config = dict(
    arch='tc_resnet',
    model='sound classifier',
    dataset='tunes sung on syllables by a formant synthesiser',
    train_examples=39062,
    noise_aug=0.01,
    time_shift_ms=100,
    n_mels=64,
    hop_length=160,
    input='log_mel',
    spec_augment=True,
    win_length=400,
    targets=['first note', 'vowel'],
    num_classes=[12, 6],
    norm='layernorm',
    activation='relu',
    depths=[3, 6, 6],
    kernel_size=11,
    stem='single',
    widths=[128, 160, 192],
    label_smoothing=0.2,
    loss='cross_entropy',
    init='torch_default',
    residual_init='none',
    optimizer='nadamw',
    lr=0.0036,
    beta1=0.85,
    beta2=0.99,
    eps=1e-08,
    steps=22800,
    batch_size=256,
    epochs=149.4,
    lr_schedule='cosine',
    final_lr_fraction=0,
    warmup_steps=2280,
    weight_decay=0.02,
)
Rows from block 9 of a small sound classifier, named by matrix and row number. Rows with one number belong to one channel. Each number is 50 + 15 x the weight over its row's rms, rounded and kept within 0 to 99. All counts start at 0.
After each channel's rows are labels from the 100 clips, of 14848, where the channel reaches its highest value: "lies over" is the class under the peak. Only what is clearly more common there than usual is listed. The data: tunes sung on syllables by a formant synthesiser. In brackets: how many of the 100.
# convs0: first width-11 conv, stride 2 (model.blocks.9.convs.0.weight, 192x160x11, each kernel summed), inputs 0-159
# convs1: second width-11 conv (model.blocks.9.convs.1.weight, 192x192x11, transposed, each kernel summed), outputs 0-191

convs0.0:52 51 59 47 45 52 54 53 63 60 56 79 58 39 58 51 78 40 71 77 59 60 49 62 43 25 60 53 63 34 47 40 72 42 60 58 57 61 40 65 63 69 57 60 49 82 60 41 41 32 62 53 60 61 51 94 67 66 54 37 22 60 66 51 42 71 16 66 67 62 98 44 48 73 65 51 48 29 65 53 68 56 43 62 37 62 51 49 32 36 47 50 68 57 60 46 40 55 53 58 43 60 77 27 43 63 56 12 53 60 57 63 71 65 71 33 45 47 62 56 47 26 71 50 55 64 26 80 59 39 48 27 43 37 64 68 65 46 52 37 25 44 03 65 47 55 45 40 64 46 68 53 59 42 45 48 57 40 57 19
convs1.0:27 67 66 51 56 63 57 51 55 00 51 62 62 63 59 51 57 20 52 49 71 71 41 77 39 74 31 72 42 43 59 43 46 57 36 37 55 59 54 62 73 73 53 63 56 67 64 61 63 56 39 56 61 19 54 74 60 31 71 43 40 65 47 20 70 64 72 69 56 55 62 61 54 63 63 55 58 55 65 52 54 53 35 43 67 64 55 41 44 68 32 00 45 54 51 63 51 64 31 56 70 60 71 50 42 48 53 60 50 30 32 42 52 60 43 48 68 24 44 59 61 65 47 37 36 67 46 48 56 50 44 67 54 35 39 56 00 38 59 45 44 78 20 46 61 52 49 42 62 53 44 51 50 69 63 41 56 33 56 66 61 84 55 53 49 42 38 34 58 49 23 57 32 46 43 48 45 55 29 61 62 45 33 40 54 39 41 47 50 49 56 29
lies over: /e/ (87)

convs0.11:47 61 58 52 74 66 22 26 68 68 53 67 49 66 56 58 51 73 61 50 94 64 51 55 54 63 59 36 30 39 67 41 52 52 44 71 21 58 54 56 26 38 68 66 83 53 66 58 68 62 74 51 71 59 46 71 62 52 57 43 36 35 60 31 61 64 28 57 79 67 40 27 77 37 32 24 45 55 70 57 69 59 36 54 66 70 20 40 66 49 50 34 36 37 62 54 51 63 81 71 60 45 33 82 16 74 53 57 65 24 54 56 55 69 54 51 67 65 51 66 61 52 36 51 52 74 34 60 58 52 53 23 47 80 49 43 50 72 69 55 58 58 46 61 62 51 31 47 49 51 29 51 46 59 69 53 50 59 55 54
convs1.11:56 61 69 56 51 50 46 53 55 24 43 53 39 37 28 51 79 45 72 70 36 59 44 70 33 36 44 64 63 63 78 33 66 68 62 62 58 64 35 69 60 68 60 38 54 55 58 44 21 24 74 47 89 43 66 31 68 37 58 59 61 73 35 41 33 27 31 28 47 58 31 49 42 50 38 63 38 53 60 53 45 45 40 36 34 61 51 40 54 52 36 17 44 75 20 50 57 64 53 56 27 54 44 58 63 57 39 40 67 48 63 39 46 53 65 50 57 54 73 50 48 05 54 13 57 26 53 42 68 65 60 49 34 74 28 64 51 52 51 54 51 72 36 41 59 47 52 37 45 34 41 17 63 38 40 58 47 34 27 65 33 57 28 81 50 44 67 33 52 49 33 44 07 42 66 46 64 66 53 58 66 55 52 53 53 64 26 26 55 17 66 56
lies over: /i/ (37)

convs0.33:71 47 54 75 54 71 61 31 61 69 43 65 28 58 66 56 40 62 36 54 57 56 63 54 68 77 58 42 59 55 36 34 32 50 55 53 30 52 73 53 63 58 61 72 74 56 51 48 60 32 43 59 69 58 63 26 30 52 78 55 65 50 61 44 48 55 08 61 80 54 36 53 60 57 41 49 57 55 70 44 65 59 25 46 38 54 43 43 71 59 44 56 65 50 71 44 62 41 62 62 56 59 48 49 50 65 61 56 68 47 42 70 33 35 56 53 59 70 66 66 64 44 41 02 61 30 10 65 56 34 59 50 75 43 52 40 51 39 54 84 04 42 32 64 56 34 34 50 65 42 37 51 59 08 50 50 63 61 45 78
convs1.33:60 52 54 62 58 17 55 61 56 36 34 57 51 53 36 38 66 58 64 60 20 58 54 58 60 25 65 49 68 67 51 40 40 59 58 49 55 52 49 66 57 52 66 43 47 53 05 50 34 26 62 46 68 52 72 44 58 00 64 68 58 76 25 25 47 59 39 40 42 65 45 47 48 28 26 64 51 60 59 64 58 52 12 57 46 56 45 39 56 46 37 38 54 46 57 44 55 64 66 27 37 40 50 55 64 48 59 45 64 60 61 53 64 25 32 62 38 51 74 54 54 40 67 28 64 40 62 50 65 55 62 27 16 61 41 67 55 48 60 56 53 36 00 61 54 60 49 58 20 06 39 48 60 31 54 54 54 34 63 50 31 57 41 66 58 65 62 65 63 30 39 56 35 54 55 56 71 49 61 60 64 61 61 51 64 65 61 32 58 59 58 33
lies over: /i/ (81)

convs0.83:60 68 61 55 30 57 60 76 67 57 67 55 70 15 49 50 69 47 43 60 52 55 43 57 49 29 61 56 40 38 73 25 67 38 62 60 63 41 43 37 48 48 54 55 39 70 47 45 44 12 58 29 43 39 48 86 38 61 52 40 31 40 59 48 31 55 36 55 17 58 69 48 47 64 69 45 57 30 61 51 58 60 33 64 46 56 48 49 35 39 32 59 59 62 51 39 35 72 55 51 44 44 52 51 50 63 55 09 54 65 03 52 88 76 80 31 56 57 56 46 67 45 75 61 49 64 43 74 52 69 39 44 35 43 34 41 75 63 64 22 48 47 56 44 62 53 63 47 44 43 36 65 55 18 69 11 56 56 56 24
convs1.83:56 58 72 76 55 61 61 44 48 68 44 52 75 67 24 53 44 20 55 08 56 56 55 62 43 61 74 48 42 45 46 31 37 46 32 54 57 62 47 42 61 54 59 45 39 62 61 65 46 32 69 51 46 37 22 30 35 47 59 44 55 56 40 46 44 57 50 72 23 62 51 52 59 49 59 69 49 58 39 57 57 64 53 63 44 45 45 20 45 61 35 61 54 55 22 66 50 60 68 32 74 63 56 41 00 67 63 36 56 44 68 52 66 46 58 56 33 34 70 73 33 59 67 65 27 63 30 70 43 43 45 52 62 49 09 53 52 56 49 52 58 28 52 38 59 74 56 54 75 58 26 20 36 50 63 44 46 75 59 49 45 37 41 41 49 59 37 45 66 65 23 70 50 55 31 60 36 54 46 50 50 60 28 56 57 00 62 50 50 31 36 30
lies over: /e/ (45)

convs0.112:73 52 67 69 43 42 59 56 39 51 42 48 51 61 51 65 57 74 61 39 51 63 68 62 63 22 60 43 72 39 63 39 69 60 56 76 48 63 66 56 50 58 57 57 62 70 75 58 52 90 42 44 62 53 54 34 68 68 62 62 39 61 51 41 67 88 56 68 62 61 30 73 68 31 51 59 54 54 56 65 70 51 60 54 40 66 34 72 41 50 52 54 57 71 64 53 48 58 46 58 63 49 25 31 38 56 60 12 65 33 91 61 32 52 51 75 45 28 53 73 58 33 27 40 69 74 41 59 55 40 70 43 61 55 69 45 53 87 62 52 62 73 61 69 53 54 47 39 41 94 63 49 50 27 55 49 77 65 62 60
convs1.112:61 34 40 74 17 16 57 58 62 46 46 60 77 56 54 60 59 62 64 06 53 64 44 18 49 45 61 63 78 63 33 60 36 46 40 72 34 50 45 32 45 40 50 68 38 62 49 42 54 22 58 45 42 40 46 00 36 55 66 44 52 37 22 23 40 42 58 31 42 65 50 31 50 51 35 30 70 57 55 40 60 30 40 63 63 57 30 22 44 74 34 44 66 61 02 61 57 54 30 18 25 33 44 32 56 60 46 18 58 46 45 44 63 74 51 56 29 69 47 50 47 58 55 34 48 49 36 62 47 59 65 37 51 35 07 35 62 57 66 64 42 32 62 53 47 65 39 61 45 52 51 31 55 27 61 71 42 51 56 67 31 54 48 27 57 48 60 70 47 62 48 58 42 37 45 45 55 47 55 58 56 35 55 65 59 37 61 39 71 71 51 55
lies over: /i/ (48)

convs0.77:64 53 52 47 31 52 64 63 54 51 51 36 53 45 74 42 57 66 56 67 40 61 50 45 52 56 58 57 47 38 60 59 76 42 71 66 54 52 62 79 59 29 67 34 52 79 69 34 76 52 68 63 57 65 62 51 72 38 56 64 38 44 69 57 70 35 62 55 59 42 73 51 42 54 27 97 66 59 53 32 50 36 75 57 66 58 35 63 47 78 46 57 52 48 40 70 52 54 30 54 31 40 35 51 57 62 65 84 31 73 34 67 31 41 57 50 56 45 48 72 53 62 92 45 59 36 48 31 64 78 53 78 69 56 82 47 58 46 61 30 40 64 54 41 33 63 62 80 54 41 51 58 46 64 17 79 35 70 61 72
convs1.77:49 35 53 48 24 38 41 54 49 59 39 28 69 36 66 41 46 69 47 43 60 62 57 17 46 61 45 22 69 36 64 54 42 69 43 55 21 42 63 44 58 37 27 45 42 70 21 52 30 59 57 30 55 48 42 48 54 51 52 50 61 75 51 65 76 56 48 75 51 20 60 34 70 52 44 45 48 31 45 47 65 47 58 28 61 52 99 61 35 51 51 52 47 51 30 36 53 27 19 61 48 73 67 51 58 66 60 22 45 14 56 61 54 64 64 73 37 47 38 63 36 50 66 64 46 65 39 39 60 45 40 48 15 33 76 23 60 22 72 28 72 42 46 50 28 44 34 51 72 43 73 62 64 50 51 53 46 39 64 69 36 39 55 45 36 33 73 51 52 59 67 74 01 60 29 46 72 53 35 49 42 45 63 58 57 42 46 66 58 55 42 44
lies over: silence (90)

convs0.116:71 25 59 60 80 51 66 61 00 23 74 53 25 66 54 54 68 40 43 50 73 44 63 49 42 56 60 44 34 70 49 25 76 75 44 54 48 62 63 46 53 58 58 58 67 27 71 63 55 38 46 67 62 70 53 72 56 67 64 14 47 35 38 65 50 49 64 60 58 45 32 73 59 35 65 41 72 76 52 51 71 54 43 38 44 61 52 38 58 40 73 26 27 68 66 57 64 76 53 77 67 50 50 35 35 81 73 42 41 63 36 60 60 56 48 48 56 35 32 48 56 48 42 52 33 62 64 55 57 63 65 66 46 64 47 41 57 71 53 69 72 73 70 51 62 65 66 48 51 47 65 86 46 45 48 39 67 33 58 43
convs1.116:33 49 58 45 30 60 65 50 52 29 61 42 58 46 31 64 66 61 39 71 32 56 63 39 67 48 99 28 41 64 51 77 62 38 47 44 61 47 44 94 59 55 54 48 57 73 47 37 56 69 42 51 69 67 33 49 67 61 52 50 81 58 76 33 50 48 39 18 34 46 54 48 50 40 76 60 51 53 48 42 49 45 57 41 58 43 42 44 60 35 69 29 68 42 66 61 29 71 57 29 49 41 37 75 52 64 75 68 42 59 41 75 77 09 47 80 49 50 82 43 27 66 67 51 41 65 64 58 79 61 59 38 58 54 44 73 60 50 42 50 50 58 54 25 69 60 59 64 33 52 68 33 61 64 63 29 67 85 46 37 57 24 12 39 47 44 48 59 54 47 58 50 48 51 30 10 59 60 49 53 48 46 41 59 55 34 70 68 46 47 51 45
lies over: /o/ (44); /ɑ/ (44)

convs0.182:61 67 60 60 52 55 63 47 57 51 73 11 67 07 51 45 71 44 73 55 64 57 57 51 52 47 56 49 48 59 34 52 56 47 53 56 73 58 49 28 58 63 54 08 32 65 54 49 36 12 55 34 30 59 41 62 55 63 49 62 44 64 60 52 55 63 19 60 25 50 57 57 59 19 63 41 59 44 33 54 53 59 57 52 36 52 47 52 31 31 45 59 47 62 65 49 39 71 38 51 41 56 48 49 60 58 53 06 57 65 18 43 74 82 39 49 50 49 57 49 42 45 61 38 47 60 54 50 56 49 52 55 50 46 58 43 51 75 70 11 02 65 21 60 64 57 68 26 54 48 60 48 63 50 66 34 55 53 30 09
convs1.182:34 59 69 71 52 44 65 61 46 11 52 69 53 47 42 53 60 36 54 69 53 35 49 17 66 47 57 55 55 58 54 55 40 63 57 64 50 51 36 64 32 65 67 47 24 55 53 62 44 41 52 57 60 41 41 19 63 41 59 55 59 41 54 44 59 49 00 53 47 68 43 58 43 54 55 92 70 43 55 55 30 73 37 85 05 49 25 23 53 60 32 22 54 40 28 69 42 57 58 32 54 37 58 59 07 33 63 33 56 43 38 64 58 52 52 60 42 51 50 68 55 56 60 51 17 51 57 57 54 50 57 58 64 46 10 44 42 38 48 55 61 53 46 59 54 62 30 47 53 68 56 65 75 40 45 60 61 25 84 58 51 57 52 50 59 62 32 66 73 29 66 50 54 49 50 62 54 59 59 29 49 83 53 56 59 62 61 62 51 65 62 31
lies over: /o/ (67)

convs0.21:43 64 62 64 67 61 66 56 64 66 58 17 64 39 61 61 66 41 65 61 51 51 48 67 31 37 56 78 66 41 65 53 46 47 26 49 69 79 72 35 56 48 63 01 49 53 72 57 48 23 28 49 40 61 40 75 46 65 44 50 42 48 54 54 56 72 17 52 13 59 63 47 45 33 58 50 42 39 25 63 57 63 49 43 36 63 33 64 42 50 62 51 46 59 63 37 53 62 23 52 26 64 43 74 49 61 66 28 60 64 53 50 58 51 35 63 63 49 66 67 48 36 66 35 30 73 65 61 54 54 56 36 34 36 72 60 59 63 67 21 48 89 51 75 61 56 63 73 63 70 63 66 58 55 74 28 44 50 70 59
convs1.21:65 52 60 63 51 54 45 67 54 52 50 72 22 67 24 64 65 38 54 64 53 13 61 20 41 47 58 45 20 43 37 49 40 39 37 57 72 40 52 61 15 53 49 47 55 59 58 69 46 37 43 58 57 69 60 20 49 58 55 47 65 28 52 61 44 64 17 51 50 59 21 45 55 42 66 81 58 41 42 64 29 71 78 55 00 40 00 31 34 62 61 50 59 28 25 70 56 47 63 43 53 63 46 51 00 58 40 34 50 58 69 51 72 60 56 57 56 56 59 44 45 55 58 72 35 55 54 36 48 43 48 65 66 62 20 58 56 29 32 70 42 63 59 60 57 62 55 33 37 57 56 52 42 47 43 36 54 36 58 57 45 51 48 41 61 66 47 43 63 62 53 35 56 56 40 50 50 46 41 33 43 72 36 54 44 65 58 47 39 68 66 45
lies over: /o/ (52)

convs0.94:74 51 53 43 35 25 51 26 53 60 57 53 43 67 65 58 35 40 58 62 55 64 60 52 61 49 49 49 79 51 45 61 37 49 48 59 37 48 76 50 52 49 63 55 63 58 49 48 68 47 35 70 47 64 59 30 11 51 67 77 57 52 50 36 63 41 46 52 66 31 42 65 53 43 36 55 70 52 53 47 53 44 57 43 56 55 37 56 61 77 35 55 55 69 58 46 50 72 52 52 39 27 44 54 10 61 63 79 49 05 59 43 34 27 52 51 60 03 34 68 45 76 51 04 22 41 53 43 58 59 68 53 67 60 38 44 66 53 65 64 26 30 13 58 42 51 41 75 23 37 52 41 57 40 58 82 63 52 64 71
convs1.94:56 56 51 51 52 28 41 55 74 59 41 49 62 66 52 45 66 62 63 57 51 46 47 01 49 45 57 57 63 20 61 71 45 57 39 56 39 48 49 52 37 53 60 47 47 51 27 52 00 66 60 37 57 55 51 49 54 00 71 45 65 68 56 48 57 32 47 58 37 59 54 22 50 64 46 68 14 38 32 47 57 48 11 60 58 61 60 61 44 57 53 54 74 43 77 35 51 64 43 39 39 52 65 46 73 59 40 49 39 36 62 61 39 53 48 69 43 43 55 63 56 62 54 45 66 65 48 67 51 71 44 35 34 58 57 43 43 42 57 51 74 42 00 51 66 57 46 52 50 00 56 70 68 60 44 51 49 44 55 59 54 46 73 53 46 43 54 65 53 24 57 67 20 51 56 37 60 54 44 18 48 62 59 37 66 60 44 51 35 46 47 41
lies over: /i/ (36)

convs0.10:73 42 71 29 53 50 40 47 17 52 33 46 62 62 44 43 35 66 33 51 49 66 68 00 45 63 49 42 56 71 62 72 54 52 63 72 42 68 60 33 57 67 46 62 65 59 28 58 56 43 56 58 54 42 55 41 63 41 60 66 69 51 62 60 40 65 70 67 57 35 46 61 54 45 58 49 72 53 53 65 56 63 52 56 43 63 41 44 83 67 61 48 30 49 71 60 50 45 59 78 48 00 53 39 72 81 78 55 59 72 54 14 65 32 40 50 68 35 27 60 53 49 42 47 55 46 53 35 61 58 80 65 57 53 57 62 05 39 63 73 69 58 68 54 42 60 72 42 43 52 55 64 38 55 66 47 70 36 44 52
convs1.10:53 47 75 79 42 16 54 50 48 63 51 47 66 58 52 44 64 60 42 40 31 60 62 34 29 28 89 59 64 42 40 54 53 34 70 58 76 33 47 70 53 55 53 00 41 79 35 52 68 31 70 49 49 61 54 21 36 52 84 28 33 61 68 55 49 58 57 63 45 40 73 43 54 58 77 51 54 41 18 46 28 71 48 70 55 59 49 43 67 61 61 54 71 51 57 48 61 29 53 60 42 53 56 72 66 56 69 12 42 65 58 53 52 54 39 64 51 55 70 33 59 24 77 43 63 49 67 85 57 54 52 33 45 70 51 44 57 17 64 49 90 50 65 61 64 76 59 62 64 54 61 49 44 53 72 44 49 75 63 52 41 35 65 38 36 64 52 62 55 64 50 57 49 58 12 40 62 56 42 62 46 63 49 43 34 48 46 41 61 51 37 66
lies over: /i/ (71)

convs0.162:49 47 59 70 72 60 73 17 61 45 55 61 46 44 45 44 65 61 64 59 65 41 63 61 62 53 67 46 70 46 25 35 68 65 56 36 67 60 59 60 32 40 56 55 30 77 86 58 55 53 71 57 51 46 49 70 68 65 57 37 27 67 76 71 52 59 43 42 37 57 52 70 30 62 55 67 34 45 64 67 53 53 41 61 59 55 56 56 41 62 31 49 50 47 63 59 49 41 51 60 55 43 61 56 50 41 62 52 63 75 64 66 90 67 75 57 52 62 53 52 64 43 44 35 44 71 53 63 52 69 65 37 63 44 30 54 44 56 64 25 77 94 21 43 32 40 82 16 69 47 82 52 73 49 61 48 41 69 14 34
convs1.162:00 43 76 65 52 45 69 43 53 47 35 65 50 38 53 61 55 45 49 44 74 62 44 70 52 65 77 35 54 34 33 45 36 53 56 78 42 29 60 62 62 70 56 56 29 52 72 56 54 48 40 42 59 58 31 47 61 35 69 63 59 37 47 66 81 53 39 49 38 57 30 62 42 43 37 58 50 43 36 67 43 65 55 23 47 71 67 47 49 34 61 49 64 32 24 64 66 39 51 43 57 65 54 65 17 64 78 53 44 35 27 59 62 48 55 36 61 44 69 35 65 48 65 75 14 53 35 47 63 60 63 56 66 17 26 63 35 54 64 50 82 65 27 62 54 52 63 47 45 61 32 45 24 71 49 77 55 34 47 43 46 25 29 54 39 62 35 36 71 08 43 35 35 41 49 44 47 58 54 45 41 45 44 33 73 16 70 66 47 64 74 64
lies over: /e/ (80)

convs0.161:54 54 36 44 79 52 46 58 54 62 65 70 56 49 59 66 56 44 66 75 82 59 54 55 37 40 51 32 53 32 34 51 75 56 46 71 45 20 73 54 31 62 70 62 55 73 71 55 58 52 75 62 72 44 66 57 64 60 34 59 99 49 66 51 64 56 51 46 73 53 35 30 48 48 61 30 71 57 61 65 51 70 67 79 54 60 43 62 66 57 65 71 58 40 42 97 58 28 46 68 61 55 44 63 34 56 42 62 39 27 43 48 58 56 68 41 31 67 60 67 56 43 56 48 49 79 47 64 36 58 46 52 34 58 59 18 32 69 45 49 67 42 41 52 35 78 32 67 75 52 52 45 61 37 70 39 55 67 50 55
convs1.161:77 58 42 57 29 32 73 61 63 58 64 57 52 52 06 50 67 43 46 23 43 61 57 61 27 46 31 49 72 54 45 60 55 51 73 55 19 31 63 80 54 44 41 64 23 60 45 72 38 21 73 57 47 44 64 11 57 63 54 21 48 44 47 33 35 39 60 53 47 52 45 49 51 61 48 62 54 42 33 53 58 41 33 53 56 71 62 16 61 42 43 51 57 55 24 50 41 54 37 68 32 36 42 39 52 50 29 30 47 38 36 39 49 49 82 83 45 64 44 76 31 34 64 56 56 53 52 47 62 50 28 44 39 76 17 44 60 72 59 71 52 42 55 71 47 67 76 77 63 47 68 29 59 24 65 66 28 36 48 58 21 42 67 58 78 68 53 49 54 49 69 64 07 43 48 52 50 45 38 44 37 51 64 61 76 51 48 50 58 37 45 40
lies over: silence (100)

convs0.97:44 81 70 76 79 54 74 70 73 71 65 64 67 63 50 76 60 56 40 67 51 63 57 87 57 53 79 53 68 17 70 56 39 63 26 54 51 63 48 74 64 46 56 56 68 66 60 55 68 51 53 61 70 58 44 44 52 53 38 42 67 68 64 58 62 36 52 67 68 64 78 65 68 48 41 48 37 60 65 80 70 71 55 66 60 61 49 59 27 49 32 57 61 57 67 64 56 47 48 57 43 72 21 50 24 35 51 35 51 34 49 62 62 58 59 48 42 62 74 52 41 66 55 67 57 97 62 69 68 57 61 42 56 70 51 36 41 91 54 50 54 37 66 62 40 64 56 53 76 53 45 47 71 59 61 60 64 50 49 57
convs1.97:62 61 47 72 44 32 78 72 39 51 69 74 52 30 57 63 61 52 39 19 40 49 43 39 46 46 34 76 60 36 49 35 64 39 53 55 55 65 56 39 39 51 77 30 70 32 26 75 70 40 67 37 37 55 53 42 37 49 45 56 65 64 28 83 41 57 46 52 77 56 40 41 61 58 77 69 59 55 32 66 44 45 39 35 49 27 50 45 36 76 65 64 55 52 35 61 53 48 65 53 49 71 51 43 50 63 45 30 33 69 48 51 49 66 51 17 64 60 39 72 54 23 64 83 42 78 50 65 25 32 42 45 71 56 55 73 62 30 58 44 30 47 56 72 78 52 69 07 56 61 54 50 55 51 65 58 21 45 58 35 37 30 55 54 48 54 80 46 64 57 53 40 59 28 39 15 62 30 59 39 14 61 51 68 63 72 39 45 33 36 58 47
lies over: /o/ (83)

convs0.54:74 75 60 59 42 74 48 60 61 56 52 53 66 46 40 57 76 64 24 62 55 71 62 65 40 60 69 59 34 22 73 22 50 65 59 76 27 55 53 67 62 65 54 64 67 59 72 46 82 52 77 46 78 46 44 71 66 65 65 47 35 58 60 45 56 41 35 65 62 69 83 56 68 74 62 38 57 64 62 64 73 72 32 70 74 60 59 72 43 38 28 57 82 31 56 75 45 32 51 68 58 49 47 42 35 61 63 42 56 53 59 40 70 59 62 60 59 68 46 53 67 57 30 52 54 72 56 76 64 72 54 50 37 65 25 53 59 62 58 52 40 43 74 56 40 46 53 50 64 44 49 78 66 54 80 55 70 58 37 62
convs1.54:54 38 38 77 38 63 53 33 38 52 28 65 37 79 45 58 48 46 55 44 56 76 53 51 40 52 67 72 61 28 54 25 46 43 32 56 36 90 51 38 64 52 59 36 70 60 52 51 40 20 73 56 24 42 84 45 44 41 67 47 39 75 52 74 32 55 56 44 79 71 27 43 44 27 49 46 63 51 84 64 52 56 43 38 55 24 66 48 43 64 49 32 42 76 63 70 50 40 59 66 77 41 43 15 40 82 43 48 75 42 37 52 27 74 36 63 44 45 53 53 34 40 80 65 30 45 63 43 34 45 45 65 46 58 52 63 40 44 62 35 54 46 34 38 47 86 54 42 74 53 52 43 50 40 77 37 29 66 49 37 56 67 65 66 50 58 45 31 77 64 27 52 21 29 44 57 54 36 40 35 34 35 50 55 55 47 37 66 37 19 54 64
lies over: /e/ (55)

convs0.63:44 14 66 59 59 47 37 40 38 30 68 62 43 18 43 72 68 79 56 48 50 50 64 35 59 54 56 21 71 59 45 29 65 62 45 76 79 46 75 65 63 81 40 58 66 65 73 62 70 57 67 58 51 66 58 83 47 78 60 58 60 68 31 59 64 52 55 49 73 42 63 58 76 59 43 73 56 61 68 75 25 61 44 48 45 61 26 69 45 45 68 32 67 04 64 25 55 68 60 60 69 23 56 47 56 70 49 47 61 59 44 48 47 68 47 70 31 44 55 22 40 41 59 53 43 54 63 60 44 43 53 77 36 61 61 46 61 65 51 50 68 56 41 52 30 47 40 55 33 51 60 63 42 53 66 39 66 51 47 72
convs1.63:51 32 56 65 41 44 68 54 61 62 61 43 45 15 54 54 58 35 37 26 34 70 65 64 48 50 82 70 09 39 34 66 64 69 39 41 56 30 51 74 60 70 66 50 50 71 43 47 57 50 12 38 63 36 58 41 93 80 55 33 48 37 39 73 65 72 60 36 53 60 61 56 67 68 38 76 77 41 39 70 58 52 54 53 51 59 63 60 58 36 39 47 72 54 28 65 50 36 74 30 56 65 41 51 42 69 64 35 48 62 51 53 53 26 49 46 45 37 45 24 33 65 64 32 38 59 27 41 51 59 53 58 62 55 39 63 41 45 58 37 31 39 80 37 61 50 73 71 29 67 60 35 59 56 47 28 39 64 60 43 77 50 26 40 60 47 30 70 44 53 70 70 37 52 38 52 77 56 57 68 43 60 50 47 71 33 34 35 57 85 29 48
lies over: /e/ (46); /o/ (35)

convs0.68:66 18 64 50 71 52 59 13 61 47 00 69 52 64 60 57 34 52 55 74 60 54 57 53 55 59 60 59 48 67 31 48 49 46 68 59 23 59 61 56 57 66 56 87 64 60 60 59 23 10 54 54 42 59 53 42 46 55 63 48 55 50 60 65 35 51 49 58 71 55 41 50 65 56 51 65 56 64 70 54 58 59 42 51 47 53 40 36 65 59 26 58 65 51 71 25 53 24 66 55 65 45 66 60 55 53 57 42 54 52 22 57 44 49 62 64 58 66 62 52 66 59 49 77 55 06 00 60 53 52 62 42 64 61 58 43 56 50 62 77 49 40 45 60 72 50 52 34 63 49 13 48 57 22 57 48 57 61 27 59
convs1.68:61 53 66 56 50 22 59 57 50 05 53 54 49 43 48 00 67 00 65 61 50 65 60 57 64 41 62 56 56 58 57 45 43 57 53 55 61 47 44 72 59 53 57 55 35 43 00 45 39 45 51 44 65 25 52 46 60 45 65 59 63 53 45 33 45 54 51 45 62 70 49 55 35 43 34 60 56 55 56 63 47 51 57 58 51 54 45 36 52 51 00 00 54 55 54 00 35 61 67 45 45 52 43 59 64 50 66 31 60 48 56 58 54 39 45 55 52 45 73 51 50 49 52 42 58 36 65 51 64 63 65 26 30 48 25 72 36 40 61 67 53 43 59 53 67 57 59 62 25 00 51 60 62 43 51 45 57 40 70 64 41 59 47 60 55 56 39 61 58 43 53 47 48 63 52 57 58 44 57 57 70 61 60 49 54 71 59 52 65 65 60 43
lies over: /i/ (51)

convs0.160:53 58 50 38 65 49 68 49 67 59 48 52 51 53 66 77 58 66 34 47 48 45 64 65 49 46 82 48 31 66 59 48 65 65 54 36 29 58 75 68 60 66 25 49 66 58 50 61 50 26 43 81 54 42 72 75 58 59 72 30 41 24 34 46 37 42 65 40 46 62 67 40 45 79 87 50 35 65 55 60 66 23 28 74 56 83 55 36 64 59 40 51 74 51 46 51 75 41 46 15 45 40 52 39 82 75 71 48 64 45 48 34 74 90 61 46 69 50 72 52 79 63 53 57 56 53 51 70 43 62 32 62 55 36 45 71 55 40 42 49 69 51 48 50 35 59 41 56 72 28 49 61 55 37 62 43 61 32 23 50
convs1.160:67 68 68 84 66 58 64 59 55 47 55 90 65 47 33 47 56 55 43 42 43 66 56 63 44 77 50 75 72 27 40 40 52 40 41 63 62 71 63 43 64 52 54 49 62 52 53 63 56 54 72 66 63 41 37 31 44 58 60 32 54 67 57 41 44 84 54 72 54 77 71 51 25 53 28 46 60 56 47 54 38 49 29 63 64 38 60 38 41 43 52 51 36 48 62 55 53 35 46 81 55 79 32 30 55 55 56 54 60 50 43 50 39 24 67 16 39 43 56 52 85 72 77 77 54 61 81 47 52 55 39 71 58 49 57 70 37 56 66 20 35 62 59 83 51 66 53 59 89 47 43 47 47 35 73 58 32 44 71 42 47 19 55 63 49 54 56 58 70 58 30 10 54 63 36 64 40 36 46 62 36 58 59 62 78 21 49 55 63 67 53 46
lies over: /e/ (56)